{
  "horizontal_flip": false,
  "rotation_deg": 5,
  "targets": ["winding"],
  "arch": "vit",
  "fused_qkv": true,
  "parallel_block": false,
  "inner_norm": false,
  "drop_path": 0.15,
  "positions": "relative_bias",
  "loss": "cross_entropy",
  "residual_init": "none",
  "optimizer": "adamw",
  "lr": 0.002,
  "eps": 1e-08
}
Rows from block 4 of a small image classifier, named by matrix and row number. Rows with one number belong to one neuron. Each number is 128 + 32 x the weight over its row's rms, rounded and kept within 0 to 255. All counts start at 0.
Before each neuron's rows are labels from the 100 images, of 14976, where the neuron reaches its highest value: "strongest on" is what is common among them; "colour at peak" is the nearest of a few named colours to the mean colour under the peak. Only what is clearly more common there than usual is listed. The data: simulated telescope pictures of galaxies.
# fc1: MLP up (model.blocks.4.mlp.fc1.weight, 1152x192), inputs 0-95
# fc2: MLP down (model.blocks.4.mlp.fc2.weight, 192x1152, transposed), outputs 0-95

strongest on: merging pair; winding: anticlockwise outward; barred spiral
colour at peak: brown
fc1.379 [ 86  82 120 152 142 137 117 162 136 147  79 158 158 149 164 134 128 160 138 114 141  93 143 123 149 157  98  92 145  89 137 110 168 135  57  90 108 133  81 178  76 121 133 110 139  86 171  89 147 139 187  83 127 133 143 102  93 135  72  94 130 130  99 109 121 137 118 117 132 101  88 159 194 137 169 143 104 163  72 129 112 167 123 150 103 150  98  83 132  83 143 156 155 151 182 177]
fc2.379 [173 127 127  49 132 117 112 127 132 150 155 143 141  62 103 135 167 117 142 159 137 161 183 165 128 161 255  88 109  65 134 107 178 104 119 147 143 189 110 100 124  80 107 168 142 183 118 164 107 129  94 139 143 144 156 150 135 142 132 106 143 164 146  96 144 132 157  96 125 132 168  91 157 133 142 116 121 114 150 128 133 127 162 138 113 135 163 111 122 135 111 145 132 105  70 117]

strongest on: ring galaxy; bright star with spikes
colour at peak: brown; grey
fc1.362 [144  63 168 125 135 181 115 162 163 148 149 176 174 120 134 155 141 157 134  99 130 224 187 207 122 175 124 110 115  72 126 107 150 110 115 146 108 158  88 144  62  94  73  99 171 130 100  87 127 148 149 103  69 106 146  98 118  85 106 114 133 141 155 132  75 134 161  49 157  91 121 130 150 115 168  80  95 130 103 130  68 121 179 116  91 144 133  99 102 157 156 144 165 174 122 151]
fc2.362 [129 174 158  29 123 117 133 103 146 155 130 132 128  55 142 136 145 128 172 161 121 124 167 114 190 142  93  99 123  13 113 137 225 144 127 158 126 102  71 160 148 110 159 169  96 134  97 164 130 149 125 140 127  73 132 117 167 136 130 142 147 189 148 148 141 155 164 139 143 145 139 120 135 120 173 155 139 147 162  72 171 140 109 154 142  97 124  95 106 117 148 134 121 110 152 144]

strongest on: bright star with spikes; merging pair
colour at peak: brown; grey
fc1.260 [131 124  92 143 121 162 123 126 127 124 130 150 123 128 104 149 132 150 153 110 111 157 144 189  92 136 168 124 116  94 105 114 180  98  72 174 112 162 108 130 123 118  54 172 142 108 123 180 108 135  73 134  72 131  71 152 102 114 134  89 143 150  96 144 149 147 120  92 163 102 147  86 148 112 116 108  62  72  68 161  88 165 160 115 146 117 134 103  98 156  84 151 166 136 100  76]
fc2.260 [161 120 173 111 137  90 126 118 131 151 159 170 137 117 156 115 138 119 130 125 104 161 146 148 137 115 255  81 123 131 140 126 129 125 137 127 141 170 104 139 123  77 128  76 170 102 173  86  85 110 171  96 139 118 141  94 187 128 124 136 148 134 145 132  94  97 128 133 108  83 117 161 158 109 140  73 147 134 160 146 136 145 123 154 123 131 109  86 124 121 179 128  89 176 134 166]

strongest on: merging pair
colour at peak: brown; grey
fc1.639 [141  94 152 150 159 157 105 158 196 161 111 155 151 121 113 132 157 139 156  71 131 184 209 179 103 137 141 142 137  78 119  95 200 152  74 127 104 136  57 162  79  92  74 108 130 102 139  93 134 149 138  83 121 106 109 114 143 118 126  96 141 150 163 160  92 134 159  75 145  91 129 140 177 114 168 108  86 125  86  99 103 154 148  94 135 177 115  59 126 135 167  95 172 164 115 135]
fc2.639 [151 142 127  38  99  79 149  68 154 130 180 166 113  91 133 113 134 128 184 156 121 129 148 122 196 130 195 145  96  46 111 101 222 108 136 191 122 138  86 139 138  71 164 152 135 159 107 155 113 117 100 153 140 109 121 168 137 159 140 104 182 156 148 156 157 106 145 167 107 151 149 119 131 126 168 129 112 125 181 125 153 130 120 140 167 142  92 118  88 114 147 125 121  74 140 124]

strongest on: merging pair; winding: anticlockwise outward; barred spiral
colour at peak: brown; grey
fc1.704 [117  64 145 164 150 146 103 170 148 158 107 168 139 158 160 122 134 158 135 106 148 124 162 167 162 152 122  98 149  83 135 104 178 123  47 112 111 164  83 168  92 136 111  91 158  79 162  79 142 135 187  89 116 111 150 107  92 127  62  96 131 137  84 101 107 130 124 110 135  91  96 147 181 136 155 132  72 168  74 120  93 168 172 129  98 139  92  81 138 108 163 138 162 148 166 171]
fc2.704 [144 139 122  26 161 125 137 137 159 181 157 146 144  35 119 134 147 140 157 141 134 127 176 133 117 141 242  44 129  81 174 134 188 116 145 109 129 164 115 138 124  94 124 118 154 185 134 118 135 169 131 114 165 138 152 146 151 158 140 112 158 129 173 123 143 119 179 106  89 112 124 125 152 186 129 152 129 128 136 103 128 116 125 102 142 166 127  84 131  97 105 128 121 126 117 138]

strongest on: tilted; winding: anticlockwise outward; barred spiral
colour at peak: brown
fc1.189 [ 69 124 162 158 194 145  73 189 138 131  89  94 120 152 132 137 169 163 106 123 153  69 113 123 130 155 116  90 110 131 123 101 235 116 122  90 120 109  46 132  99 189  74 148 128  99 152 152 167 159 134 107 166 137 163 132 120 109 138 118 128 176 130 109 106 136 125 120 104 103 130 101 203 135 179 160 113 110  80 128 103 200 108 137  83 112 130 108 144 123 130 156 161 142 161 125]
fc2.189 [185 126 156 196 107  87 126 110 128 121 187 132 155 194 135 121 127 119 134 153 178 162 140 145 159 110 218 134 103  83  91 112 214 106 164 152 109 168  89  97  97  97 155 107 136 125 182 122  78 113 111 154 150  90 140 168 117  99 132 116 145 140 138  74  99 124 150 131 109 128 127 149 147  97 137  93 136 127 161 119 156 112 152 121 159  99 127 149 112 156 122 128 122 106 117 110]

strongest on: tilted; winding: anticlockwise outward; ring galaxy
colour at peak: brown; grey
fc1.506 [108  80 163 132 125 164  90 164 154 147 127 187 179 114 146 150 140 155 101 132 130 156 170 168 155 150 119 134 120  95 151 111 184 119  90 121 139  90  70 142  74 158 102  86 175  82 126  78 182 166 160  92  92  86 151  80  52  90  73 119 165 158 122 122  87 143 170  97 146  92 120 157 165 157 160  96  84 157  92 125 104 147 150 128  95 138 125  84 125 138 178 144 162 184 155 157]
fc2.506 [145 193 108  78 129 147 114  95 159 147 155 145 123 106 110 116 167 115 169 163 114 149 147 157 159 163 154 115 103  44 111  89 230 129 134 167 103 156  20 118 156  89  93 181 129 167 153 167 108 118  95 133 138 112 141 140 168 170 138 103 137 186 155 141 179 115 142 138 120 129 174 113 151 107 178 111 106 148 138 100 160 188 166 171 142 126 146 109  96 145 151 133 122 100 117 142]

strongest on: merging pair; winding: clockwise outward
colour at peak: brown; grey
fc1.647 [ 93 113  84 170 148 177 100 118 164  98 164 108 104 169  73 111 157 121 187 103 159 176 170 158 150  94 194 150 158 117 139 102 109 157 143 102  80 150 114 173 160 124 138 163 118 147  41 145  96 113  64 130 102 158 104 171 125 174 113  74 135 163  96  85 163 103 106 162 184 140 162  67 140 130 107 111 126  80 156  81 106  84 165  99 110  93 142 143  91 119  86  68  88 127 121 109]
fc2.647 [143 113 114 135 159 131 100 131 102 102 156 110 121 115 128 102 129 124 134 108 176 109  86 114 139 128 255 106 154 141 136 127 120 154 154 104 136 137  97 146 154 124 150 125 112 110  95 144 119 126 109 133 146 155 126 120 220 114 132 141 103 140 118  81 154  99  79 143 130 131 120 152  92 138  85  70 220 126 107 156  99 115 161 124 140 126 128 136  94 105 168 135 113 116 124 111]

strongest on: merging pair; winding: anticlockwise outward
colour at peak: brown; grey
fc1.77 [135 102 147 163 139 115 104 140 171 142 138 141 124 130 120 112 156  99 156 126 169 150 188 166 152 129 106 126 146  64 129  65 188 122  73 118  83 166  72 156  81 122  88 111 118 101 208  91 136 117 186  97 130 134 108 126  93 122  82  73 132 151  58  88 124 146  96 130 144  86  96 118 229 125 139 115  89 140  89 163 130 156 167 117 111 151 118 100 105 109 137 133 137 143 146 149]
fc2.77 [150 116 119  92 126 126 123 137 115 137 190 186  98  98 110 102 133 132 164 124 135 134 151 125 139 123 255  55 107  87 134 108 135  70 111 137 129 190 114 128 165  82 124 124 166 150 140 119 113 183 127 132 125 148 137 142  81 123 143 103 185 136 151  96 148 115 119 119 115 111 114 136 187 141 106 132 137 121 111 153  71 167 132 149 176 140 121  87 118 110 142 152 155 111 117 129]

strongest on: winding: clockwise outward
colour at peak: brown
fc1.152 [189 127 146 139  89  53 162  85 128 104 169 140 156 111  97 124 107  65 166 142 122 166 114 111 174 121 138 174 139 146 113 117 104 109 156 143 128 206 169 106 108  82 124 163  62 175 102 149  88  97  98 175 174  67 122 162 122 143 128  92 109  93 116 134  95 148 149 155 126 131 173 140 100 100 137 170 133 127 185  76 204 114 105 121 157 136 116 159 151 145 118 100 118 106  81 130]
fc2.152 [ 77 130  73 133 120 146 107 144 131 140 113 149  61 132 145 134 155 159 114 103 139 102 169 128 122 136 177 116 148 131 146 161  52 143  96 108 126  97 167 152 172 189 116 107 168  79  84 111 148 132 144 107  93 156 117  72 132 155 138 142 113 151 125 114 174 106  54 124 139 100  82 118 162 147  98   1 141 124  92 156  74 161 142 136 117 124 138 118  90 126 129 139 145 158 156 151]

strongest on: irregular
colour at peak: brown; grey
fc1.510 [181 160 150 102 107 110 126  50 124 107 139 139 145  87 155 128 137  87 158 159 160 211 111 156 155 129 158 134 162 125  84  88 128 125 141 182  88 197 127 135 130  62 111 161 133 128  34 159  52  42  86 127 140  72 110 150 160 125 122  78 150 124 137  67  87 151 149 131 162 121 168 117 118  76 137  86 127 131 179  75 161 152 181 121 120  99 150 158 141 143 150 112 135 122 108 154]
fc2.510 [ 86 179  80  79 102 127 119 163 154 138 127 153 112  54 131 119 150 144 134  84 147 108 147  99 139 131 180 140 140  91 137 107 109 125 113 121 144  64 148 171 166 159 138 153 137 104   9 150 183 198 167 125  69 129 156  89 125 191 157 102 101 167 128 111 129 128  95 143 108 136 100 106  98 145 110  81 114 147  87 159  75 128  91 140 120 139  97 122 129 144 106 137 109 126 162 139]

strongest on: merging pair; winding: anticlockwise outward; barred spiral
colour at peak: brown; grey
fc1.348 [ 98 103 160 155 174 157  89 172 128 133  91 129 129 146 149 148 172 161  86 119 152  91 123 127 158 167 119  96 115 111 153 105 241 131 127  99 136 111  51 148 106 162  91 131 129  85 163 140 173 161 155  92 147 146 169 131  81 100 130 127 114 187 130  95 119 154 115 119 130  99 118 112 194 148 175 151 106 118 125 156 131 203 115 140  81 118 115 110 149 130 157 161 177 147 160 141]
fc2.348 [181 134 138 188 102  80 118 103 141 134 167 135 149 187 134 108 137 117 151 154 168 153 144 120 166  91 212 120 108  85  85 107 217 115 170 153 119 153  80 115 110 108 157  97 136 115 180 114  88 107 110 152 152 101 140 159 131 111 135 118 150 143 146  70 107 118 145 152  85 148 124 162 159  96 141  84 148 111 154 123 159 122 158 112 166 108 131 139  98 147 119 120 117 106 118 102]

strongest on: winding: anticlockwise outward; merging pair
colour at peak: brown; grey
fc1.572 [163 111  70 135 113 144 123  80 134 121 173 124 105 116 105 126 136 107 172 159 166 115 129 146 118 116 162 174 132 115 106  82 178 146  56 167 109 121 133 130 174 105  90 161 114 121 120 123  90  80  90 108 145 147  51 153  81 160  82  47 102 139  86 102 202 135 103 137 163 113 166 100 172  88 101 147  69  79 142 145 132 151 159 130 124 124 109 166 103 134 129  97 190 139 125 132]
fc2.572 [131  94 123  95 151  99 122 157 149 158 121 168  97 105 135 103 121  99 130 147 137 124 135 111 110 102 255 115 134  75 162 125 176 133 150 108  92 143 103 167 166 133 162 102 131  80 115 104 137 131 151  87 139 127 140  91 145 125 128 140 119 156 170 105 134  98 117 140  89  90  92 151 133 163  95  54 185 134 110 143 122 120 124 115 133 170 105 118 113  87 150 118 106 156 137 158]

strongest on: ring galaxy; bright star with spikes
colour at peak: brown; grey
fc1.730 [134  66 139 116 127 173 120 166 116 113 147 155 143  95 127 163 143 159 125 116 129 206 187 199 130 147 131 127 135  55 134 101 168 123  97 139 104 121  87 135 109 126  74 151 166  72  82 121 138 152 137  76  72  79 132  92 125 106  88 109 159 162 133 115  94 171 161  86 201  91 144 133 144 149 153  97  91 128 107  94  91 129 201 128  87 125 170 113 144 168 160 139 190 156 135 179]
fc2.730 [137 149 153  51 109 150 124 109 141 132 148 160 111  45 124 126 158 127 169 157 139 165 159 156 155 158 101  98 103  37 111 120 211 113 108 193 129 145  93 137 172 109 118 211 161 140  66 194 102 142 111 132 121 106 150 112 147 157 145  99 137 178 116 125 135 155 119 121 130 130 175  89 136  95 152 107  90 142 138 127 125 157  94 167 128 113 133  98 107 166 152 175 103 138 123 144]

strongest on: winding: anticlockwise outward; tilted; barred spiral
colour at peak: brown; grey
fc1.268 [ 95  75 178 122 177 161 100 166 169 176  87 177 166 114 157 123 144 167 109 101 141 149 170 161 109 156 114 115 130  84 157 117 165 127 106  92 126 103  94 138  86 154 123 100 173  85 128  98 187 166 162  69  78  82 148  78 107  90  83 132 157 154 127 118  88 128 165 104 148  93 124 142 163 161 166 123 113 170  90 107  91 167 143 134 102 144 138  66 124 109 154 162 161 176 147 177]
fc2.268 [150 157 125  54 134 136 115 112 146 128 156 157 147  65 109 112 165 127 165 158 104 151 147 153 160 168 128  85  85  38 110  91 230 119 133 152 117 154  14 109 134  97 110 158 146 177 131 150  96  97 112 150 113 107 124 149 167 168 146  98 150 214 141 164 155 125 143 122 133 135 151 110 134 120 156 109 110 129 148  96 169 139 182 165 142 147 140 134  81 137 140 132 107  97 123 114]

strongest on: irregular
colour at peak: brown
fc1.253 [153 107 192 145  95  73 162  60 120 102 135 175 147 117 124  94 100  75 141 161 107 169 117 170 126 154 131 159 102 140  84 125 106  79 161 149 133 183 161 111  88  65 107 157 136 187 130 156  50  61 118 163 172  93 132 166 130 103  93 109 174  92 123 136  84 141 153 112 150 124 157 158 122  56 144 160 103 146 170 112 188 155 136 134 148 129 141 158 149 156 149 136 119 125 107 134]
fc2.253 [ 62 175  73 158 138 145  90 160 104 117 106 131  80 164 133 133 167 162 104 101 143  90 154 112 111 139  96  79 138 157 147 179  62 148  82 119 133  73 170 146 176 207 120 127 151  92 121 145 146 134 156 109  98 164 101  80 137 198 167 127 109 137  98 108 198 114  41 127 137 137  83 107 162 157  82  61 123 125  87 168  90 149 118 132 117  92 119 120  94 138  85 132 149 152 177 122]

strongest on: winding: clockwise outward; barred spiral; tilted
colour at peak: brown
fc1.720 [150  98 163 133  99  80 141  84 159 121 167 114 169  88  95 130 114 110 144 114 141 144  94 128 155 128 177 186 142 159 119 122  93 154 196 152 123 151 164 107  57  52 126 150  91 216  42 156 107 118  99 179 179  90 107 173 126 108  98 140 115 102 153 117  82 159 185 141 121 146 142 157 100  92 127 158 120 153 170  88 179 117  85 122 137 146 108 166 138 127 129 131 146 109 101  92]
fc2.720 [ 81 138  76 135 111 140 113 156 151 156 113 147  88 135 155 110 145 160 137 106 127 104 123 116 129 131 200 147 142 147 137 143  54 125 101 114 140  83 156 157 181 174 123 100 149  78  79 106 158 140 169  87  80 170 131  67 112 173 143 120 123 146 123 154 169 102  68 136 109  99  60 140 130 140  94   5 126 145  80 160  74 148 110 131 127 154 102 115 114 140 122 125 114 167 169 163]

strongest on: edge-on disc; ring galaxy
colour at peak: brown; grey
fc1.369 [155  86 146 116 112 149 109  61 137 134 181 167 138  92 113 149 162 134 148 144 160 233 146 196 132 154 150 103 136  67  93  76 155 103  96 169  83 180 116 132  83  78  82 151 190 147  94 125  70  81  90 127 113 114 112 140 138 108  94  69 150 160 110  81  78 117 135  79 169  80 142 118 107  80 129  76 100 128 175 142 127  86 168 102 101 107 133 122 113 139 147 141 121 144 106 147]
fc2.369 [ 50 169 120  37 156 131 123 150 148 140  93 125 106  15 118 131 148 144 128 102 151  80 163 103 122 153 181 114 153  67 180 155 164 137  82 116 145  84 125 157 159 179 118 150 144 117  11 140 167 177 151 131 109 146 145  75 141 174 168 133  98 161 123 119 155 104  99 147  88 106 113 115 143 166 126  96 142 146  94 149  85 171  80 162 131 152 118 118 121 128 148 201 134 158 162 127]

strongest on: merging pair
colour at peak: brown
fc1.84 [ 53  71 153 147 186 145  82 183 131 128  99 129 136 136 158 129 144 178 120 105 146  74 137 157 130 161 100  77 101 108 140 107 219 106 122 101 142 104  50 151 105 180  77 134 161 101 188 146 183 158 151  84 128 143 163 106  84 112 133 128 119 152 120 113 124 127 122  88 126 102 138  98 200 156 157 149  80 135  84 136 106 194 121 129 111 107 124  99 122 125 142 145 149 147 153 128]
fc2.84 [177 148 128 216 177  82 100 110 111 106 171 133 124 208 113 133 127  77 141 170 198 152 130 127 161 114 173 104 139  90 135 127 224 132 142 133 114 168  80 112 132 124 141  94 112 104 209 104  87 111 107 159 166 122 129 176 121 128 136 132 135 154 131  91 127 132 121 154 109 159 132 177 133 119 120  92 149 100 153 142 165 105 112 122 126  70 121 154 142 147 120 116 135  96 111 105]

strongest on: irregular
colour at peak: brown
fc1.589 [187 109 164 122  82  79 162  49 117  82 157 149 148 112 135 100 111  79 142 142  98 201 135 147 157 139 134 175 108 125  63 108 108 100 193 164 130 176 161 106 105  59 103 163 126 154  86 139  55  71 115 174 152  97 128 152 108 103 140 100 168 111 116 129 103 157 159 133 137 139 165 146 104  73 140 140 133 144 176 102 188 146 141 116 152 115 133 183 122 167 124 128 127 113  93 125]
fc2.589 [ 51 168  62 132 153 134 117 160 124 139 130 116  94 112 140 120 146 156 131 112 141  80 149  70 120 132 112 112 144 152 157 164  60 159  84  99 140  48 159 159 181 176 127  92 131  97  70 128 179 172 159 109  97 159 127 113 141 192 170 127 105 142 123 125 182 114  42 161 107 113  60 148 123 164  81  79 140 122  84 176  82 134  83 132 142 117 109 106 121 133 123 129 105 142 183 132]

strongest on: edge-on disc
colour at peak: brown
fc1.215 [139  65 118 177 129 141 125 151 174 179 179 168 146 141 129 106 122 162 164  59 138 210 143 190 133 149 116 112 150 129 123 103 113 129 187 144  91 158 113 177  90  94 119  63 176 142 124  72 143 162 143 110  66 155 143  85 159 124 117 110 118 128 133 138  95 122 142  85  97  97  74 146 106 121 130 116 133 132 109 167  54  51 139  92 129 199 111  62 138 121 103 131 115 147 137 143]
fc2.215 [148 146 126  35  73  97 184  84 114 118 166 146 128  46 102 123 118 109 167 165 114 131 168 103 151 103 190 190 109  39 104 140 168 143 159 140 145  85 153 128 138  95 182 180 100 152  34 153 129 126 142 155 130  75 111 147  95 152 137 132 165 144 142 143 145 118 145 140 149 119 141 101 162 104 118 117 172 123 158  94 128  85 118  98 149 126 138 127 151 133 110  91 146 107 118 135]

strongest on: bright star with spikes; ring galaxy
colour at peak: brown; grey
fc1.594 [150  77 151 120 131 143 132 170 136 151 134 183 125 124 126 111 134 122 216 104 148 191 165 192  83 119 165  92 141  64  96 102 156 124 142 164 114 184 108 164 111 112  90 149 175 153  74 120  93 134 135 136 100  96  85  89 140 164 145  79 161 132 101 100 106 124 145 106 128  87 147 144 104 129 118 103  59 141 118  58 113 160 199 117 147 114 125  56 138 133 121 105 116 140  91 182]
fc2.594 [118 123 143  91 142 112 126 125 133 122 120 146 127  95 133 109 131 100 142 148 137 108 137 125 111 107 255 137 163 120 172 154 159 141 153  88 135 126  94 143 128 122 169 100 135  95 156  94 148 124 136 105 166 131 128 111 153  97 117 138 139 127 158 143 120  70 139 160  75 115 118 159 152 155 124  31 193  99 106 127 146 104 124 111 126 159 114 135 126  91 128 101  83 146 125 137]

strongest on: winding: clockwise outward; tilted; barred spiral
colour at peak: brown
fc1.287 [133  94 155 118  85  77 165  68 140 105 166 137 161  86  88 124  98  95 126 135 118 161  97 132 155 126 176 194 145 145 104 123  98 136 166 145 125 163 183 104  65  56 107 154  92 177  51 159 111 114  87 179 163  80 118 182 103 115  73 117 111  91 135 130  78 134 164 136 127 140 157 131 120  86 132 145 103 140 158  98 169 115  93 112 137 147 104 169 121 140 126 138 137  85 100  96]
fc2.287 [ 85 150  70 128 109 132 131 149 155 157 125 156  76 126 143 108 130 160 138 108 130 111 123 129 134 125 170 139 138 166 134 137  59 133 104 121 142  83 180 145 179 171 126  92 159  76  68 100 159 131 164  97 104 166 114  80 116 174 143 115 125  99 113 148 173  82  58 132 111  91  58 144 116 141  77  22 121 142 103 179  85 142 118 135 125 149 101 117 114 129 124 108 111 162 165 161]

strongest on: winding: clockwise outward; barred spiral
colour at peak: brown
fc1.111 [147  67 178 117  97  83 157  53 134 111 162 147 150 128 118 103 101 110 146 141 128 148 101 158 138 137 167 206 129 167 103 113  83 128 153 168 110 161 179 128 103  72 128 137 117 173  44 116  87 111  87 164 191 105 139 162  85 105  74 116 160 100 132 123  93 124 158 128 121 127 151 143 100  85 140 144  90 169 183  74 168 140 144 136 156 137 115 173 133 122 171 117 127 119 112 102]
fc2.111 [ 88 134  77 134 109 113 131 179 184 183 130 148 104 136 126 123 125 137 118 109  86 114  96 125 109 122 204 172 147 181 148 153  27 134 123  99 124  88 147 127 163 141 131 100 129  97  73 115 176 160 126 104  99 164 132  93 112 148 124 148 147 125 137 192 139 112  93 132 112 111  99 124  88 146  84  42 139 115  72 153  90 109  90 103 124 174 128  98 149 135  97  92 101 130 126 146]

strongest on: ring galaxy; bright star with spikes
colour at peak: brown; grey
fc1.376 [122 101 150 119 156 205 105 175 149 142 136 163 179 116 121 172 143 192 117 105 131 198 179 185 113 168 118 118 120  87 143 109 158 134 129 126 125 137  74 134  74  98  76 126 176 138 100 118 147 176 138  93  38  90 157  95 140  98 130 128 113 159 182 131  72 159 169  80 164 110 128 102 132 155 170  85 107 111 117 111  54 124 159 104 120 162 136  82 120 136 128 144 166 159 120 134]
fc2.376 [138 155 154  22 116 129 137 103 148 138 145 144 126  45 122 154 154 132 170 165 123 163 161 142 188 156  70 107 111  29 106 113 204 129 148 173 111 118  79 142 152 102 142 176 117 148  90 173 129 143 119 153 112  72 144 136 157 150 133 122 170 187 153 166 142 158 169 132 149 148 153  99 125 114 171 159 117 128 159  69 168 134 146 142 134 120 145 124 119 144 142 117 116  93 123 129]

strongest on: ring galaxy; winding: anticlockwise outward
colour at peak: brown
fc1.178 [111 118 138 131 169 165 114 162 125 132  80 115 156 117 218 130 125 147 101  59 137 117 151 102  91 110 112 100 162 131 154 142 121 158 152  67 123  93 106 194 103 180 150  95 140  77 114  89 146 155 201  75 121  81 162  67 138 113 129 184  75 123 173 135  62 164 175 124  94 150  99 124 144 182 153 120 158 128 118  50  99 129 152  97 119 128  95  75 146  95 118 119 100 161 178 181]
fc2.178 [150 121 153  38  97 158 141 106 133 108 161 120 147  69  99 134 128 127 181 139 127 170 175 133 188 145  73 125  95  39 108  99 175 130 161 163 128 120  95 126 118  91 142 175 123 159  79 177 111 111 120 141  96  43 118 148 121 161 183 101 146 179 133 140 140 164 175 120 187 144 148 112 136 116 144 151 122 117 151  72 145 126 192 123 158 127 155 136 120 139 115 125 137  99 128 126]